A small contrastive image-text model, trained from scratch.
Training: soap at rate 0.002, 3800 steps.
Data: trained on larger renderings of crowded toy scenes, 21.5 epochs.
Rows from block 11 of the image encoder, named by matrix and row number. Each number is 128 + 32 x the weight over the matrix's rms, rounded and kept within 0 to 255. All counts start at 0. Numbers have three digits each.
# short1: shortcut pointwise conv (encoder.blocks.11.short.1.weight, 768x384x1x1), inputs 55-109
short1.424:144102115091083129080108127150115131122107165075168074105099125122093097166134097158195065121130111095138104101097117110133122153087177157134131133088159130133177100
short1.425:171079043088076209107125145102106178139168190090132133120155143141094145141155061202146168129093120143126131170137133095137127180082127131135125120104094094105161153
short1.426:115128107086136163165124134099113116154137118163146114110106151168140176110093126153117135042114148043099177123164139195161136146147111165110126099154119157103138133
short1.427:143129152149125158128180139160176110166113163100181145166126072144134129118127082166195201062143139209110116157101125137094056141097159221179090108125101109121141113
short1.428:185084123183112143112199079033091103121129116135129109125023147168098190123081165084142117073108182035149105139124076191093120092108173122098125155107112144170105111
short1.429:127137105133098094110115099051133148117146106078103131094117070127122129147152102087149156187167149117136172116134144085152090112068166095102133157110146178101090116
short1.430:148200144111186120083087139208097074121089145103118080111158100143108104154175113108128137140082151213118120140159102136122115081134194195108149135123139182151134090
short1.431:112119124146189139132084083177121106103110092171078129125122087107116097125137139154088112151212124065083176085090176143131125147124148081173061088131150164091115071
short1.432:108126144131153056123154086133121128093091102177124155095089146147106109136087135179151140104121144146137121123079110184145089115152190104125106067109137102209153144
short1.433:113152152124144160144126133167152134124149139110166170146059142108117091156096189120161112108111132099114106103123114139149134129119172140113079105139119179145125044
short1.434:150139085184138092109025188070125046096074107160152086148153113096139190165101068088182168094077104142115193142098068068166143156096117173144141122191096133138132147
short1.435:147187117119101107109096179130136170152082135090141116122132100202132063087126141153130114126100127095103111122139108130145065112104125127142137117137177126080119128
short1.436:123140152137116123154102160118136053172114109129100099111130131099095126116076156157129128105087135126095131179087190129138158120100118123095155172114047135127117168
short1.437:179127074062171186156166120073110187096130167147098194108161171150142069125140087067146107111108140079108158140143085105114030136108148131178109176170093159096147118
short1.438:192172127157080097139129097060166131115104123062077203106165131159092129094079142142103135174203133131110127114122144106124107140120161048175083128122124138106130153
short1.439:150116155156136128225121151152122153183128164183135139160144137168126152173114142130120119146131137164192106095140056129084054109110119127127093120127171148118141121
short1.440:108159087100100180102123164194123147136140135164077144134139141128157191103125123170167120096160101164160106142128146153091151129167102103087155162148142150116168125
short1.441:119134164065154105194091103113195153188191165132080089156178150136093152115106137163146171154112139152202156146129158142109147099105122163129102156091132073121085090
short1.442:168137151186114123132090131160152118175126144097127083191166124158074135130098094152121138136076127086091129125137131113127144163150131130085118125130108114171082128
short1.443:136131176114121099101129171167110148120128198119115108148142118173180136114099100123100147111152137102113135140193162103118181143194118114129090169080129203174105147
short1.444:122120170119129107145119097162199089171121136079108124130134084123150133141169125164098114105108086101123083146134128148170135132076137144162180139193116132087140117
short1.445:107112121148083117142136135128090108153173143123138152172158090038130113133129115151120094126123112158104114076132130182148099194069185089113109120111147130104220030
short1.446:120083137106081139126124079099089173114149085193082134109104132140130081114118110146132090112129076084149127069165130115100158128107072168160098174116102111134111136
short1.447:142172057183100095132167081108115125152131126203136093108105101171140126180059157128104149075112181173108235113172130036044175155126132090074106124158126136170095126
short1.448:087132130120063089111068127151145167122131146101128162099148130149082141166146083118106149105144149096038135170128183131167139091058043113117139153187050184153095135
short1.449:095130142163138136109126125141095080102120176163111144110094099130131142117123130091116113145103165086145103200115124139165102128102128136064090125136100159161091193
short1.450:148178089126059146091113146150124127194068161121104132126148115138150137130098111177125103058155132126158093083099124124082121170098169141140131133113105077110135080
short1.451:125132210154164062111054129123155104136118135150176147128138093138104132128131121124108179134146182142079120107101124129066126185139149141157059137165152168117109130
short1.452:134143090058158103140077129136163051158146155126165171170170144165104128143144169097107103121119134136105151136156185124120067096147114152112125181134079083136146116
short1.453:074120063108169133098121072156139110117147102084063179088089111142107124131142126098119141093127169089082183137143167148080143029088088101101233183152159083048109093
short1.454:150173123167167141080143074136069147146130194095129049053134153107133124102112127104147144059188131130137129101190102140200101095144135126141156062156126152115146116
short1.455:132133096124128103077107143100062043085111140034089174101160131120163169102098102124131085135146126167155118115110188168169119131116128086097150101152173143100177145
short1.456:173081127151131118179156124114140157150110169153088130120138099135092118162142113135143105141104120123181093116142130165130104127084110082131165130108086065145084086
short1.457:153082176177177115160179106177127137163157182121158157202137113169133155134155131143145091121187152091137174132189169115077133114140087168071156139163115108162096110
short1.458:200086145095168111107163201123134189154164147184159166172136097127088151099111128135119165117144113201100145086147095178071121164175095146034163128131117131140138103
short1.459:062123122141180152114111100174157085127070141142092112105107096096161134121164134124075146161118193100116160104105196116167091103137134110110134086112189099210144104
short1.460:162183129108117117118134110163122120158079126087069107141112136134109140076107120165085126143114164115135162117147078118138106136137096068160137138097158053130128147
short1.461:088069179061112192114088131138116137125166180171075107110113120234152161133165163134129152119067087121143140132115124117140130132066082109098094133169129094118162115
short1.462:117179122118215098150192141162122143163137149089118136126105165117163149142172082075125100084181179110161110175171146124128082152076165067126097128108106153129196090
short1.463:130107133165119093087084179130163134104109093152155145111141181083065113098146109131123136059095168134135074127185079209112151098164111028164165124143097158112097127
short1.464:055125183136109096153119079151132116195123124149110079111140147145087148185197106129129170170166049130101179106108136082129104165179157132111098067123184126101110078
short1.465:080078145116078121158145113108145156160117141191162142146114092126083150131149120113135129089079186103105105196098172179120176114121145130095113112063111077107111150
short1.466:103129109144105155175117178141151127139100160098169174151183132177158115151157130090094100068113142105119123091189149162101107144114140112073144108145079142124172129
short1.467:094120112181122160135107173168124100129126129132115188169143090142136061161171138170121151133223136136110168170147094129186136120155112181100103180124175178110157139
short1.468:136099090081136171120144128098151107150141159061097143139148152117185177159131090125076115151061107100199107146121087129104146155140140124143111104107195198087161129
short1.469:116130133102110166079102096165163094106090150094159062081119114156060142121108151115177162115157131017107154134124141125188117163101151137134133139109164137172137172
short1.470:121093148135108114094169126123142190171152123157107144149119162159124124152146131146147208142155109131106188114080109104145146144122098086118147133115128136099094187
short1.471:121172154167134163131085080125090068129138142109118145095123122065113214091131118143115135130106125102150135150138180212142141113119114158070177104127077115087128114
short1.472:204146123167031090118139149118127145104129147111156136151165115121152108094105131131112070054094137159195122058099134105141144143109114119053151120126111105109116114
short1.473:160174156171143111087122093147169075179120150169117122153137195072141154070148154104123077138135110131084131170092104104098123084135153115124112102167125089171180117
short1.474:120100124121154143152072146084094111177119105111141088153107129171133093085094125158136137067124074175168095069117157125139177108123113167106221125118157158153114141
short1.475:135095134117124104169157125199120119106107175096148074112117121140134172092190175195123118023118119175126137132160146173110181133141180127152180133157150093141116050
short1.476:109111163113079136142106165158173118103144110112126158138105174164174148087077186206113175186163153162156108090146143083084101114120114182056139097142121051132090069
short1.477:104093105125126154182151112179119119173121143127146071086099155181088147107094162119147103074135131105129145078127127173070143152145113105118112119127148104146182141
short1.478:153137116086134122098047153104121141074115145145142073157105130126139097126143090134070185116068176116114152143167145099148135127172162111237110104111133167113183094
short1.479:158166128103144111155082143098159145100190142177153132132084155116096143154063113128139142161103135138095116090097098106133151124121080118098148122149140088109152133
short1.480:189132073121128153092137137100146145059100146064107120137132133141141116139154163201066115141160135127136144124097164142100093130143114097065115138179207120119093056
short1.481:072186178111110103065184109050133093104127126157101123150131087139182167151144167133175123132065127041104093073102098126110110050135115178104146166133174131131150111
short1.482:161094131135111112145189086158102145185150131127102161083143095108077112125130099121147075119134115151121083109100140150062055186125182081174123102122157129165096150
short1.483:144076084126139139118158107134148116180111101078119096126114127172115148130152110146131116091116210178088082114169123203139139144155109103101136072133196133106119153
short1.484:140112119121117171125086113091164118091121105065152115154094077079106092108175180147096053088059163154100107099142104125138149141141172093092123104043153213077105124
short1.485:116093112131151145160115158108056106120158134110119100136184170130165101124086111106166126065206166093151154183170121146115080121236150120111154114122088141115157115
short1.486:168147130136115141149093118103164118115137133136085117123155087087114103118161084096195108103110103107111110140152121073167088111138167120105158177154100121121133137
short1.487:186114176132112170149136177104123110072071117096119115147100105130134122106149097132181123184143115125143127098127143187139101128130151139124141095165108146122172131
short1.488:158148123132135180165061139151120087139104104134113069146156183113161065044124153126144083145130171186102122127144127139123113115101081142130142131087170101128155115
short1.489:148103202169125117128108147152113105139170186136128154129148124099104123076079133129125063089141145222168147136149191138107087119127166125110149159165115155094119122
short1.490:103156175048144115164141147132192087169113075134126183118128158150094107072152155135073183106119086115127091148140088109171000059127133147098143127140165156123112134
short1.491:132130099137113090110122162134148107154166104101139114111091095123165070082144149093097159091127145111095059141141104160118165109192189150112091162140131068101154156
short1.492:142127104148117099123135120109079170097117143093183121204133136141175097203109133149162114138113132115113198107177115157103161152140171115094099173138135162143148096
short1.493:143119140134096139170138098126112089100063113177128113167158192120095114131198146176136158120108134118072151139161128070159148115131142141127123137104170124116149170
short1.494:115105056182100126139141160114127130090136154085162098145159123084141122115103053096060084128084129168138126136136143139099079103118140148135127091160113114043132123
short1.495:141144130078121112070175137134125065160110150183101069110158084119127094027186157202127069133118047151124160159105119091110154087160185110175129033143123075189083119
short1.496:122107146079127159161125064106151155163133143109098103078175157143126112088180138126157141167133176164161107141150094162171149162113164079140082124054079143081095116
short1.497:140079096160134122110096079108164110115121186169119135146182187127133116154148094117151138196096150196150097060076137147184112139107120095154115146144159124164153137
short1.498:164172139111101126135086138178101097050119059143158141117181196122121117063146093144100115133116119112169119146166151123095119125101105088199138169132112054146084128
short1.499:142107142136100109152106112124090152097135106154115166123131161125071210096153156139180186130143142116093159143095114123114113094111072126106139113099126105165181090
short1.500:113111090144149166081115166154140103158111132091135100127108183141155108117112145092123118129157163136145093091168107119123150133136048089144104132130162175135080137
short1.501:143125140111124103185129076184078102141132146145136089100128122097112185161095083161168155069118061130139112133186163129187141107171096137071133130116069150126148132
short1.502:142121099051165106085142109197165126030081175116110120145162099155129180173169127080208169114155111140177112245117135156123140169069121149139160107083096101140120110
short1.503:119104156134128077091155183140094139207097200087130072194125169109153114124125100099155132117071182172097098069123118123167107127152124123095154105131126169190080139
short1.504:158135092118110098090159098172048147144148166157140099134143132132112116109128158169089100110125088091122098104173113125089080179161100111099100078100171146113079126
short1.505:093141115112071134159098106158114094090193100145091025112103089134124111167158191170136155153114186121125114126138169129151142152107150105109131099141114144114103097
short1.506:193079106125172101099136128078132102097119134152129167090169122124104146134134103145087067084094121217179142128110104186145087100087152159167091186097162069117116084
short1.507:119105118124102194112114154113126139132103087110100102130141173112137140100101179141103164162114135167113082169120139143138094129095142107094146164074133132097121131
short1.508:086146189138109111131138097070151080138151104160152118078057155162112134161125132134098142123145144128127121121161101078162128146116131125125067101111130168091081079
short1.509:117174121115169123067185084138134163100117134118080142103141102086151133191161113107138138141147132064163081060159111108139140057107120120080103121107117151155207121
short1.510:109094126147164208130122138129134113192152093159121129094147087095122136122091152118131160158093132116101173099076114095079099125157116047153178093112136187101171115
short1.511:131120120186128200153145074105155112110126046149094093139174156131130156115139139175139128149087136155141052115163143119167113105077148126114199153136140181133109085
short1.512:158142090100080137148204105113183105083082117121177122135121191135131129119135137135079099159103136123147099162121141132169136174168094063120107129108142153165091156
short1.513:075156148105128107124118190131144027184111101110149160135127085134068151058137161140137102096147135143147162096098129118116129086113075111069079100105159139110135114
short1.514:146148087098115166149170118099164136112151172117137137189103101139113119178100108132110170141122137141111128219187119130164090109052171136095147140117166216090157128
short1.515:128157098110131132082108101162096172129178105153161114149147092094149119108134109049154152186108123103122136134155086118114128194122078113101153168125128092144090139
short1.516:175113151133154136139183137097106102082127115120148147133097160138178046172143200166097103158163134055126058170117139130135065180121165132100143102078138114150122160
short1.517:164092114139123150159098186170120148114096108102173148085116124140105128123149150171124148055086159125143140144092097124148118143086116119070119104158109156178181171
short1.518:096095082100094138120113149102087159050140164167132142140157083103139137132140154127159118181098089143100167175162129098136135153158076107123163108127092164116160158
short1.519:122165162125153152144109109177119108120126084102134150130132193081121157093155143089135124102140107104107169089133093151192126131119083131177117178123141109179127183
short1.520:160139118144123115139169167141094118139136111170089125126094104139167159132139120188160184126125102096103163159167134135154089172041137117143118169117176109134144071
short1.521:154176124121133208087139187087167163109137116189162003137116069150073129060181112102090157120070103087138145118107105136139087164105135216111106122196174049115154113
short1.522:142097119143086107077129147102116167175153118146116160160081103127143128108145149115151161112118143105222140124141118138136075099112084193144154119135103144094120161
short1.523:074160083125167105114131077129116106090073200134122172126134092114127115125109163154168143099109128095135164127074094111072126088120141149107143138118134102114158110
short1.524:135130136131171105146139143136167108116134156153141160069121049151159165136092157116135078164148107147045088147126108137134109057139140078106117051185119187086153095
short1.525:134124089115101136133151161083140084096078145164062131106116113112169116106078122128173121172177190149115127134132167176141152136094117138094112062139127163183107139
short1.526:124151120055155113181154173108168141150132107074141134170141092131181180116137100163143113091084067070118118129114173160149132127112116112106071092101113064117110154
short1.527:072192067106080157134114149124105112152140187074094128103149145078173119132168102102137132103194163089141109151131146200128120149147138161146122124116127136053119090
short1.528:084164163119125091119144140122116185105121149101137124135134245108113094109079120120165173118169158120132089038119152118099178097122126168048129127178081149125160187
short1.529:163141066157188137078073166150069111096099139082155109127178127155111114118170134162174086119116124150163127101115149129150148175211138116115133135079109106148195105
short1.530:117128097133139146201187110084186128135095162110114085144078135158110176094110186146142101114105083128150149166093094135095151122133129077111146111138150106137135109
short1.531:093137151132090167127121137130136059111131187118136131128161127126147130140115175178120133083164141170141134119172144068109140164150119101088185132138151162145146127
short1.532:119105180118118102123195126093096145116089102108151131088085125100170137206076158103101132120084137144154111130113084139162137096125112112162066079074095138155167154
short1.533:137106068137122111114114113146171087149111129109163126169107111156144132097087134143115129126102157120137054087119132187107114152101109118118124180129103117094130123
short1.534:127115178101076114193086116104104153145076094146208147147182118137124097137148130136172128165171164109142129121083164140118135160041085093162118149056088162133127137
short1.535:167115140138141132160147127107193095215163139068164126176185109112126151142079158131145126102130154108105155153195160139112098141130151103131126110137092118100132157
short1.536:113097146184110122069109156115106165153117149055159117170047122184107148142163074152130142129169124123117151137073127151137156117194124141178124105140117145080191135
short1.537:149144111093143128128158132093109054080085108127154103107140100076148173114119088123113130100117173118117146101135077124084148131166142106083145078134100073125153175
short1.538:134137132106110148127129149142151115114088119126073090159176192110116084118116139104187104135088091142088120127106148105112103129119152132113142112145122131135114078
short1.539:150145178116173108133133189103167151195083121159113158100152100127092080077167162158115141144042093146157148176059161140089142146129115171066094134181105104098104139
short1.540:096233113130101105104107117144127099151104059112127127141195049084100101047163111138111099082134105149125148198104181125127164136162117144106105152166031130156113083
short1.541:102182148112148110158183181155148154099097138153167099172105128204149128131125122157093153055146124104104079057123123152060139155113145122147158116077149113121130166
short1.542:119151121159127157088155077117145190108134051119111182082139083122140059116100113129107134167124125156119074120146136100084139186134113153107108109186139115152114100
short1.543:134122080130166120184121092077141029128142140153090136161148127142136120108112122167165104150128155094076146132122143136150192123150128107136126136127150146113138103
short1.544:090101089106116051131191145129084128130113044123180081129136176166159164156066127114138123136117106116142180155157159091110090140082063126156180090148194125156155160
short1.545:169192153135107133174133137168080176104105171117145117127117176130121121117170114118122129163099115198151177150143127155174147143101108086092103219122123151109113125
short1.546:181106121133139150121138092116106128105103138148153163085134041136149121158054128122172129100097124120102115119112094133112123140048124106152117155139136108121115080
short1.547:141084131197112158151141067138079106110110072157072096150143126133118163084090177125089117129083116157124142139115135102136130134103162108078114068136168079112110105
short1.548:120182109187081120091146111170125106140152083109118081154161161104125130098155153168156151091126120124134112075129162116129151109136139142132116105120137140155138149
short1.549:181154095104041115145124129148123167108137152125171062153187132129105077196170088117137128120123110095156122131160123142129179089101091159087092177063123192116115124
short1.550:115123086153055094141115089173107165138108120165135152128116155095155170153099171112160042153088068121182126106208128177100101114091116180153197155071149165123161076
short1.551:119147102155122152131113114115109122112149130093105143111075144098180138152120165106038182133130090109150083036136117140092115116127138100156140132094133117160165171
short1.552:115077150151126056098164121171095117066135145131132229054162105104112089093132132155113126070154136142173142137132078051112154121132040153096164164097102108093182144
short1.553:140127118146149127073100114147071141243109110119143101186156166060160122149171097159105136118216133127137102146127115157191108117131160100127187163156112090181124112
short1.554:126135094186123119195151132112145099087116100222153101120103155154156100122143206160102134084107118055136160171053124093105130170145100166102138109121138141110107166
short1.555:075106074154114128128207167117143087101129098157103108172134172119081124165132132129105117094074153198186149119094092096106072179136160195073173155132154119116112111
short1.556:128124139107101109129102077078177124160139102104097141109154126127043121098157103122168174139121109184156133132131101154115127132083184104125127153121165163123123133
short1.557:073127191140094098116158117113102131132086137142143178115171119155194146095126130107106072134095077217088146143138135118104112105117110073061169096085110144188151145
short1.558:127184120088149157094104192175020120092083150155140031115114108125101124101173104176066138088099145122144097096123133092091120128133130110111170124122133101118126098
short1.559:083107050147134117073187199159152150177160097143126066112112071153118118126120142147089130107111073109119078157076148146168109114143169084125158114092179143103116149
short1.560:190147138138172116125052058164146066154209090058122162163135169078143137094152095182132085183103163122194071124117131111165062150131124149115123073156147125133171124
short1.561:151177067152156140107161154151093150128120154146111075133128145064102126088065122152139146030103190147089105090103152108138142194132126138092177141061140146148108144
short1.562:097150107160108176139141109158104094108136158159114127080102146180134177060085171081119120105108165137122150159132133138177230153148093128113087108151092132142017049
short1.563:133131140114140176087074138097150205099143089123139092099152133076144124137147113181147117129144185065173097198086103139167134150103162139069214128126143136156115122
short1.564:079130119088048206106200094139123131165132170113101171142184135127168117156084122177124118111107119141107139114116174101160151155127086128088131128095170180089150128
short1.565:110162077110141143108086209116071104103108091119129092149073200133137135137106109117101116084184185152197114143088135143106084140167194167145074105122212125147132122
short1.566:130115059111137139084165105139127065120134132140148120093189137173186139129117113064118128162095154117131098130154093163139124101102141124102136126114188187126136155
short1.567:123146125134104078156109124122181083165054109152050129080137101108114108122093154137134101102126118110113133228116081147084156141152128089103088157120108075166127194
short1.568:113142113167137129182178117070081083103192071152088142107148160181113157159134111155139140141136162073118118128159128129130121139110173112124108113134147116095121153
short1.569:108147057110120157123118126122110135077104146131128101110102131167133109142168118142108124161146105103162139088113147149140095123129134120117064088141161144156125080
short1.570:123127155172141123156132139172145116173118115121134097112102141093108162098121175117088131133095125177159187170149136142116138072115058113158072066114155109091147172
short1.571:164156070121196092135084170112077106085165121146129122115120103233121122124187114155115161151119105083132170151108122168096106199139202099099192088110107155122140122
short1.572:063167109141144121150133139140084092125087141128118169104130132109120121134122155104135090119127134150109099085136119161146114140127138140128101107119148126131125157
short1.573:085108135115103110094074121150078090204131203068147148113099125148145101152124060138106099076068093047156136178151177097151122179127124003146167095114195122118147145
short1.574:115164132186201086136120091132116117166147098140155131195182127109110090117142100152102182078172155113122104138083132176153132134116153076158160050115144122141166087
short1.575:104076133139143175146124109145103130077105171168121080148149117135168064084191115119156145133166122111145154106127136141168104165155129145157111146102142175081112127
short1.576:093132102079113109049120121127115167142131136190133171142100077172098101092142132095173077108117180168124144054117136149168173085123139161114039158091132133103136120
short1.577:159127131093082144170125113163147125143072119097138109107111157123130107138142157121140104150064124124117115157064196095096161177057106168110098097071125156141162094
short1.578:151156126104150171144118115108112132152181142079151137104162175125118102096071135119112154099200091210130118171198154103090118131092111119115143131172150184144142128
short1.579:121100142159146138126197162087119012176085153175131174120127127161107100122074188095099085104108157177134114086085096072164208111061155042169116151072125099172116158
short1.580:100153139145137175105159084107179154127128174141085112135133181108170139168155128158113174163131125184139082036108128080203135152101131064110087116151147107099122068
short1.581:104096158128159130096176105146106106121141122130084084066101175111128159125152145114158097186117165107148158122085115113141133154128115113048089180117114129095075118
short1.582:176149124113146122188121215096122077097116179146095166095101105145151155079137174081166104107135121113156138148130090163112121130154118167145131103161123155091119142
short1.583:129160192178136101111158170130144076107140151158125180116182095100117149115097093151114173131117138129147178161139084111060129119174155160123150168117107146158155173
short1.584:105084126135101128081148165101117116096098114147165136093190155159202152158126144172145073144113060104159078099178137118108154147178090155133104151115102181142153155
short1.585:153078122180119140158174155116143147160119130168101100104166076121121095114180116143122152176148071112143154111110102095152130120136150151073151120149196106119120150
short1.586:143098154160137113090087181092127112111119117191148142144117118153147133141122144136188157134125134124115166147099094103112119116095130125114169128133114120104128086
short1.587:140143122122098089130115147166140124184096147146122089096070105165138131161096165131160120170161158128113116127117074135111160118121136151143139101141090153146127144
short1.588:134065104132182149130119113119122141131119168093137095127121133111127090147063132097153162151100166124092100143124139128059104128136159140103191139105097055139114115
short1.589:143186082120103140164086123095110156136168141149109103141140145100085105106113183164167139111140085135114071115142163127204158163153085148099132112105149101099127117
short1.590:100108150125128175105160123209160155110080115091106083090120156120133056049154099118121201127099113093119164072161089152131159056128111138197147092153164097105122127
short1.591:125119109088104184147096142123167133153179163122089144187105149194058139102109110113114137117115118137089149132068152064167078132158112137117111138113077118151089095
short1.592:150107111182120173135165091166059121118172168133140160141160044153151127059111074117086161102123125096134083078146113135132130127115105135121132163140113131144147127
short1.593:139157095076140120146086147116152097131130051109116176116099132120152156134162107145073100112102196127158165169173097101131110104132157122145183113063144088138141114
short1.594:140162123146161111111158093195136147160098111119103149125144175176172119164134102167123098142088068138061063182066170118130149062177135086138123171131165068149121140
short1.595:077105159066106124143130096119135128125142107142157172170071091114066052223186058093110103098150077168115118126109162145137156118078127134039083170116165132122085157
short1.596:177169071124126174189137080127180158180132116129186155130198064111149127135169126087131071205144227114153114202098136121153134097178117179081133113151167129226131118
short1.597:177180051098105158071154156108152088088168111100156200186141081132193136143088167116110117137170138123141113113091082055142156098140141144139143148151089141091106148
short1.598:143171121137146114188138146167098083122065139157187145140168079191129126160112144127131132151105129119117063105128075071116136082181170133095089107134139126081076104
short1.599:096185184146105095121182105116106129169073139180119117088176171114114094124133141131100148092149089167103118184167121167179098147165090132189141194147121114123109126
short1.600:123120149167080123120071148089135101199108138110159107153123132121122079105135110097119132123102112129169110129145124113160132132121073105095176068108094145162130130
short1.601:149094155151138161132139144134104125151086105119141092122089099124119133168176145084133101107110132089109133149106155127137132143132056067128159088141120078141081143
short1.602:207150101102084136178093133108120132136096135155101044163153105104146113106113143110142186115126138140137112108134124194069146239163134109129087102146201081116131169
short1.603:117116107098078177114079154190032073098161143148101141127175139155138124106145129156130105141150152176158108101145111055135102134152116175116122120069119150122119103
short1.604:184162089138149095127127082161105102096115126144090123089146106091108149081158139149125130129077137103100135185173093141142093199137155126095118090136125162102103140
short1.605:091158099167114150139121074160144134192142073112127148109119170101057153134087134113083156178143198086163093104101138143135103086182111156157094147087147125143141106
short1.606:144060168187126084145129070096181161093105144092162185137112181101168099148095105154102071117114182096086142088208136114158116092094107088127119107140112093119129141
short1.607:148176134115124103118147133131162093072115173158082061076111146184153156102152097115098133076122100124173116093092107086095184150152076167121143181119178141129085042
short1.608:100140108169115109179154143165103107140126093112143095096117087106159140096130157143156050166150113136123114124118127119178071140159169221097105081135129132055098150
short1.609:113159135138124103100162175096123177128108114151143180134116125149123122192081130177123186096090114132137125122098121128118119149097089134066176101037120105132142086
short1.610:083104182136118145106152105086109093126134092140133091088059153054146122138142109126113121153177100162130108129098125145155091138103167165136109095175074159140151128
short1.611:143119121140184178141125165152249082120181166080131135132082082111174165141089137076088104122125147081124037173144151101144128118079144109159136174145124183065142094
short1.612:119204169101137131119116118131159156119151061127108171106072097068141123166140098114124116142105095155098067147090118158093106110072153119144093108154201165136140097
short1.613:189200169147171162093178134120124156107102110140126115136081119181147085152152085125061087118124143104112161143114111085164138148098147116045104172195135099208103106
short1.614:124149065144104105098148123202078106156093146101123097183152140102091085138126166137110144071126123119095158112110109113119124127162177105125188126155149181114120110
short1.615:138111079195128169123083134078098110134094061111135224077175108131126187159080155144130173051179152136100129115101125152126144226119162118215106102136151102115163168
short1.616:127137094227152111123166157135112086122139154161178086112168164139150162126086110153139145069170142141145138123072086131113166153096085120128116106119111090143174130
short1.617:161100110196091062100107094121141114137109102095115087142070171141121119148065117156136100100127107133153133138161148120185130178117152138169075081104109154137139169
short1.618:141072169130103153114180120082127141101151100104105127103097125082163110133105228151152099094113070145128161145103124114186117146159139164105134116095149154046139113
short1.619:126139129107109127125109157100108130122117170146120108085121119121169074118118165136169103101087116179037122146130135094100190100171142116121134101113155127156168090
short1.620:137101097104156094163109131152167160137116154096130165118123141141087135162159143114140131115121095096165138106122148149130100127105116128112110142118148145104110191
short1.621:104088122121175117122043096111113132150108115145159114177151114143129104093090166070122094156091092130109142124154129151164103162125107139152146126159141130101093137
short1.622:059103092109112139143101144137125162126137141079139113159120119139130129137156230147198124166138136196068112157114145120117135108091091074084140096177145174085044099
short1.623:140202129102116122109150113173109109136062110152069125102159099138201128134178203109139142176075097109125125144216097185136120082078070079154139153131126155148064067
short1.624:146116119169180124137082105131135093093106160094101114145160164154116139144065061114134105184161091112177117111123137110125155130128141158156120141130075155150106111
short1.625:078127148151127170097128128188107146159154148105077166122094155176147119094097126138184086126094112160133100133103138136129145144158126149157138166137182098100131152
short1.626:117086121094163130095167075135141077121130143147105078214139144092170095110153089147104142138161086112101121139140114115154178168095165136092113126119134090136185129
short1.627:157090115121121097087170128118093122111157091098137099160111159179134136094108174112167079115141051093065069164127127144149119085163029177168122100137165098136175158
short1.628:095141106098084132136096111103132102170144120193130159086144147146104213093165087099112042182156105139166100137149074088179146124133168127137152095103120165115162074
short1.629:113076143127109131166096118071132074163158124201142125150117132178131118101148157117147075146124124076112153137080120158096165159112131151124136073120142059146021167
short1.630:201141145132191132193163171098180160106116101126161097158128107122129130103153110109245119067093130131121169165149098123155131197083129171092115144117141128164110202
short1.631:137104148106122111122122100150139047152174112158168163187175164087202135149117126163131177148129137132123089111130117121143131099175154196109142195150134148080111126
short1.632:101100134117155106086137097146057146151103135086125065138198121109122098113099175088146098107112139133166095132155140138133146112169158140095142141143140133130088119
short1.633:080164142168117102150185142154150136078127154104123173134188110107212128145112069159126097061119147151178125104047150126081101083065182099084154164123127152105128109
short1.634:093153129117175102128144171065104145157163159114061182097116129136084175104123176086135120094141125107143086130107083085139096113151124101139076147148168143136080161
short1.635:150146091150108095094151112117188119093139123111112135110100166175154116188118181119100109161118085136128136084130116106107108109134201146140104121093074139129111148
short1.636:101164061145147103133080098193126122162128137081110048096105165110106125064161105135143126144136116122110121091186104097105142089140149123097141141140194170103071130
short1.637:123162088103136170131125177111082132124117136136092151126103156099156172133109138136077120082115187128108129173137089164118151219111103127185093132109133159088172146
short1.638:090199198156162068144142176134105149122150141139132118119124102208119179098148147109105113093109103184160116124199134145112162128090147150113131106052110091119136085
short1.639:107157149107149081108112148183111115141088114137163111144142102133133118144094144133095095138112083109105117122133099129103168132055150127139108151128103110203092173
short1.640:082185109102099103161165105156161125161115108173132145136117111164131107095179105111144096176110093157178093107154067112142122129174093138134140154137088099171150128
short1.641:163125141115106153142110069156106139150121139130187117096154071154055153118109110140173138088145144122161156146156158141098076090088218152130203175116161139143159131
short1.642:161180139121114099135102131100140166107143147161089113092144081154143119127098147140139152118154199138142115066163155088117107133115134070090170136140118203149117122
short1.643:139114083106088101145116111083125160114104113145101116103116144148145106157145118094110128132100204147122096155154118133150164141134118076168100123115127114092095148
short1.644:114156061141113132135131107112156131152139175081117171152114098186105053106128092066115118148122136164080084123125090129133184156124161134162066141106117156170108170
short1.645:044105162186119151155120092153050148165132169123153142150109193125176181096145107085161166085129104139138102175117122138144126169077134075133094149060138149071172143